From a checkpoint of a small model that answers yes/no questions on an image's attributes: trained on procedural textures in two colours, tilted and lit.
Rows from block 15 of the image encoder of a small model that answers yes/no questions on an image's attributes, named by matrix and row number. Rows with one number belong to one channel. Each number is 128 + 24 x the weight over its row's rms, rounded and kept within 0 to 255. All counts start at 0. Numbers have three digits each. After the name is the row's rms in percent of the matrix's.
After each channel's rows are labels from the 100 images, of 14848, where the channel reaches its highest value: "responds to" is what is common among them. Only what is clearly more common there than usual is listed. The data: procedural textures in two colours, tilted and lit.
# conv1: bottleneck pointwise conv (encoder.blocks.18.conv1.weight, 96x128x1x1), inputs 0-127
# conv2: growth 3x3 conv (encoder.blocks.18.conv2.weight, 24x96x3x3, transposed, each kernel summed), outputs 0-23

conv1.72 093:114126133129053119115128130144125128134128107132153147126136205099152138128132130146171134125155119103128125171190104093123091134126122167114128130116136143088135119148150138135089152129124126096124120128095175097126140160112135125155133129122164130141128101122119121102137136128130099059104130157119130091128130157132054165148187121145103129117122151139134130126128123090103132186100
conv2.72 150:118121126120198125129201131129136132125125109082106132117138124135124133
responds to: coarse scale; spotted; mosaic

conv1.64 101:122132133124153095079126138135125127095126131132069128128131155127098112120155105130129092147146115124121144115105121120127048127126122108139110098160109052139055127118158138124160100097077134161146168122152128127095149132127111131111148129141132179116132119132117125099144140103140158127128134100132081168092085122096128144116115111152138140122131066133148091153116156127108125149133
conv2.64 092:154120122138123114099138172131164138114177107145111115127063141115141121
responds to: coarse scale; striped; spiral

conv1.39 104:127137139145132131172104126175068076140161066160131128129159111053109135111123147111109120087096128109132127117126131065130126127113086123116145131129142124104141103089129126084144141132129113106126150126128086143128128130093134048114129148168132142077147142157091122119093139125100149129133131135136130139173159128131131126130125136092128128087141155143123124091131142122159150130108
conv2.39 080:155158134140134137078101106157162110150149175132111110110121135097102128
responds to: fine scale; studded

conv1.30 099:116140090131177134145132155129137129172135122135060114141144128140083098112127119153110126134126129075128128119107129133119101166135197162128128109128085111102075153129076139124124127191136115173163148121130152106136117128150082132130121131136127131120127143116128127105197128116126126128136181126165118148084135149083161129112131103131142136166157081129138116134145125128129103153123
conv2.30 098:107134129110106109090127125147113139105149120205101095129112153112127125
responds to: coarse scale; dotted; spotted

conv1.54 100:105073180119111134135154124139101093142128114124115127132118100128095125103129129123140115113105141140108095134092128127123119115130070131127114072125130126115139118172126119115092183111131133102092122121128172094146110144134122130111109128125106123085128185199116128123146120134120110096091109146167150128087147162069148130161107135128136163187136156123134136081120136126127152148094
conv2.54 133:112124130106116096131123142121159131066089090083130101134121128108137106
responds to: seen at a slant; furry

conv1.77 109:128190122137166128163091109108139125143113126128126203128170101129112160106116141131155127127108127127128180158139160096172126154122108133185121119093171146188087189103180153119159128118127128141129108140128167119128119095128096129109130107129169124104127094154127147128169143128124133126121131125118127128110127147125133157121128128128131090111118143119118128096155079111147080132138
conv2.77 114:137158125121154090204137124119131142128135108137075128131130119137159120
responds to: seen at a slant; fine scale; rings

conv1.5 110:135127129131129112131133111133131153200130170125133105109124073128118227109107117131127120137054141081117129128103175127105129139126039076156157128151103140165134111111128147054156128145141159121156092133146136132110118130128131077133130129128132130125114141122126154099149138127127139129135130120132129126128132128128134124127094128128128123105104105131133128132106151110162126086126
conv2.5 084:119148132117136113149133150133142129124132089118121106063137131057137116
responds to: seen at a slant; fine scale; rings

conv1.26 101:122144140128126133147143166145138108154197128098134130128153134125062130140125129134140124128120199128149100129066159132137128141120098106130163121139140138116143148135130120117103135117100133068131098128135142125129105128134143128092127130114135099088131149122128099153135072122109127136151137140121148081128163116128124135188115128125099185151136126168118137109157131130129228111132
conv2.26 071:121092127078119100099131137141142125126128126147111115164076133096126084
responds to: seen at a slant; fine scale; woven

conv1.91 092:132114121117126091103128105136131111135059118169128145131108132145137104122116163142130120148127100124142146165133072140130105132144129132126111128132063182130101124126118144123131122145129125132180126077128149135128086135069019135109106133117145120126104141113148129103122128104088127109053155133129100130111126155128122107122128124154129121153102123071129124153126126130127112129106
conv2.91 081:067107104106125131129134159148106126108130144143058136149127130126149128
responds to: coarse scale; looped

conv1.11 098:140131139169093144125115127153129172113081138146092134141174127131126152131109125122198129127098132128120138152131129124127143156053083102135128085161168125149092118084131137144081128137135130083152103151144164135184137121119112138136099116115147130087182118119121151118132130131167123086042112129130105136125136130123137165134129115129145129127111116123118145131133104138146105155123
conv2.11 068:122150114134113108182110165085165114094111111122119102133142135152159139
responds to: fine scale; crumpled; rings

conv1.56 096:129125129113124127157093109112130139134130117136157118207117096128137122128129129113144105135095126119157126115124134128165123127118142114078087058122127168133132114132157115178124120147130128131111074130124155084138126119129129147157131110043136102082126163098130107145128126144125096129114115139128188115066152128050118128126102127129128128125122147129127138129105125122157134177123
conv2.56 093:128120132077125137112130091111125123080084144135141104156130084160131118
responds to: coarse scale; veined

conv1.95 098:143139099127127129112129118120131129128119105102128155138126107127138128124129140132128114089128133133128157147150126182127114134116223126097084127142139157159128115146132133083133120118128131157099128131132129144136085116065125131135155120115142131109128120123128164149115177098088125123128133113170128109113120125117130142133113116091098000131154128128099127151121121118168124108106
conv2.95 160:142134129103105118118111061142094129124088118140139095129110138134077136
responds to: coarse scale; honeycomb

conv1.38 089:135123121127133142130121089130129123129127158124128094169090071111137126053135128129124080128128128122125120124139127126135093126125160068091033114129137128125133159147129172108116095118130093124114096135142135139147125110131123133130126107119134121087133165123136119125129132118128137103129175114126143114096141144103128128129130135129130137088141127138114155123115136007139132142087
conv2.38 121:144115137102118092123129053112125120121121120147143069125104116142114127
responds to: coarse scale; bubbly

conv1.19 105:122127124129130065096104136130128130129096122131130092129131185121138129118129192147141120136147129182107140132144103127094023137131121146127126128098108154135115152133099131170127137101128076128135134106112142139115096117095104134100107131125130104127106089121118129128164127145120121060085109063144074128128113126128098132143128124165127126132114159135149123128112113111099137140103
conv2.19 096:129113131119149128125200154136129134122134107144055135117122130126152141
responds to: coarse scale; dotted; spotted

conv1.35 107:099132132126101148152131160144066136128126110119121138128119199127118097169138152125130127129129132124115145136133160121112132153090128145096130124116178120162154121102112172128102125103131128127125129068088079131123148130128130128117129128127101125124079133137074130129132120128094131128124134202128129090126108116127182135124159107128052128126181133128129131129158182134131121156086
conv2.35 102:090202095126166147137122126106112137123121117123124135114158130134134088
responds to: crumpled; plaid; mosaic

conv1.66 097:085104135157102130136133089138127152133152126135112087129142165146127154129145113125143149105133197143065128090128127128111152133116128123138193154120100125123115120104078174134084132119135133107135144175142129177128146122135127114125109141079146128133111097128165121148120147036124148129131135149168137113120189108130127127148127128135128141137145146124122127120125127117166121064131
conv2.66 079:137065123130123120134108192115139117106122141138085128147099144139147115
responds to: seen at a slant; fine scale; black; crosshatched

conv1.27 087:135153131134157117127065160116154124090107167110130111130116113131133227111141134130133161129110133155157137118083131124159131134107113129196129123162115101133092144142128128134138115183135118141133114155103166124105110132127128128113133111129183146091125117165128154167128144121127166125084162110138132126067163128128144154119124141128127128127125103128128142129047128127130104126120
conv2.27 096:132178134124138075178137145113132127123124084130084119113131127142153113
responds to: seen at a slant; fine scale; rings

conv1.48 098:136098129109128128174134158126179121124143126119124172129085114140180116122136133122114130139122128127181127117133118108159074112151140096111135098121152112126122118128133128128082127137128124138155112047134159104119131101150093147134142129108107128082092132136131189096150077133130134127100119161121059155111134170117140128094128106136129161126112124142097130065126125114160137126161
conv2.48 088:090105137126154132092122129122163151118160157173074118121102134121120123
responds to: coarse scale; wood; looped

conv1.1 088:108115135144132159122128133130129129137137118102127077139093135146142159130150151112124121129148202131097152170132127150090142133128127135140129128123127132153127101061113124132092097160102101103099108194127148153121128119133146113131129184106089163084146088123152161170127129147127146138128114172133129128094118131115127175128129142122179129158162122138076114067105154114146114127128
conv2.1 080:185127116115138124148128176136154110119106099144126110133096120149180125
responds to: seen at a slant; fine scale; crosshatched

conv1.88 096:133132102128150134129126139128140118118130116114133144128139130128177153142101122134146100146126128130141165151129233103085081131131122126144090122178138149159101111130081145097096101136112127173075107175127165120121139146068128115095148125145134136120139114114149125133188126173104141085126156117130147154106096165116128145135120120120131104128156122146157147141123161113139128108100
conv2.88 142:155183105113119129149118081119142129132097115151125112113085082132131118
responds to: fine scale; labyrinth; rings

conv1.59 103:152125129131128126138099130129131137110128145106128104104131123123122173065129110131120128128059128126171130127183130094138128127121044091152193128139114134161132139129130146109140141126082160125116084128128127136144127138146128066176145127139192162096151128109128100094134102073153151130129093135129129128128121136127126128150116128128127127097155089129149127111102138069132129129124
conv2.59 075:106161142113128122149134143152137133132142111124119124051134164078132120
responds to: seen at a slant; fine scale; rings; striped

conv1.89 087:128128129127123123105103074121092137114080120121122111183137128110096105074127104145136127160193101136109120136130084117090097091129156133132114112134119112097131109130128128164144141129170092135139175135144120164139128098166133200115126137133073118133138127120060141130129117131136159119129067143128126161130126136110107157124131111144198120128127121133158127128145137121130096136130
conv2.89 082:144120149124116076105167142132072137111146109171133104126124130129161113
responds to: coarse scale; bubbly

conv1.55 098:148110128128128106120127146164134118115128107121118145087089153129122128128098153131154150163158133137107141127140119092128132136109134193134238144133119140133115176128070153135114130124173122130110129117137101128149129128139082128159105120124139120130127114136134116166089086126132092128127140124120131098160146132160109187154113108072068129105128130125184108150126135127142129131130
conv2.55 081:107140145110128159100128154121120168118118141141119116105092202117145132
responds to: fine scale; checkered

conv1.28 096:178132129147125127147155085108158131082164115127107142129128128151121082121085132128127124128119130161128163141126106130141074102134122104103117109120132126129036070122133123129120113126121088170132153079115135120164091087158105154106112085062120127128099131131121109097115120132130117128132130119064087129102161138106130128129117112134114153128120124145157134139120104126123129088099
conv2.28 077:100129152114125140102127145136164127131159134163078108142094171096110133
responds to: coarse scale; looped; grid

conv1.21 112:110139067112147118082095167132118135133137131135109128129128129128130124137119121101139195128086093126119180146091200167123154133104064141154127128129113149152127127129135155095129139111137116131128117128132141075127139127119105141158085105124130100108087102138116166126126139113097127108135079128165128128127110118160128147119135149128134045128135125085098096128158126133134091117134
conv2.21 080:130132094151117114180125139136131156134083114105138165145090124136173132
responds to: fine scale; spiral; rings

conv1.6 102:131128138128127127131112110128100122149127076119127123169128109120126134084132140115127070089111135130128110132110127098106127121125127125130099074142132163152182113123126096153132118131082129124129117143095132067110113126136174128130083132091132136080130125127117129176095102205130168121127126188108160128083132124079128130086133151129143123117146108180127154104132123083128128131119
conv2.6 142:145126130108124130124119145084148119124066100112183122131116121142172132
responds to: seen at a slant; crosshatched

conv1.60 105:123154128107160093133153122118127126128137140162058121118102143155128115127130155128127096128163118139132146121176139076130070133139126119134127133128129127130088104113106134197125121131087106160097234121126128121118110113128113133142093103130123152134088119133129126127163139094112128138134164105143089173106113114128160125089106127140126147124091129125138090076143125148136160125126
conv2.60 109:138132144116103122132120144159098134105176125139126116124046132114148136
responds to: coarse scale; striped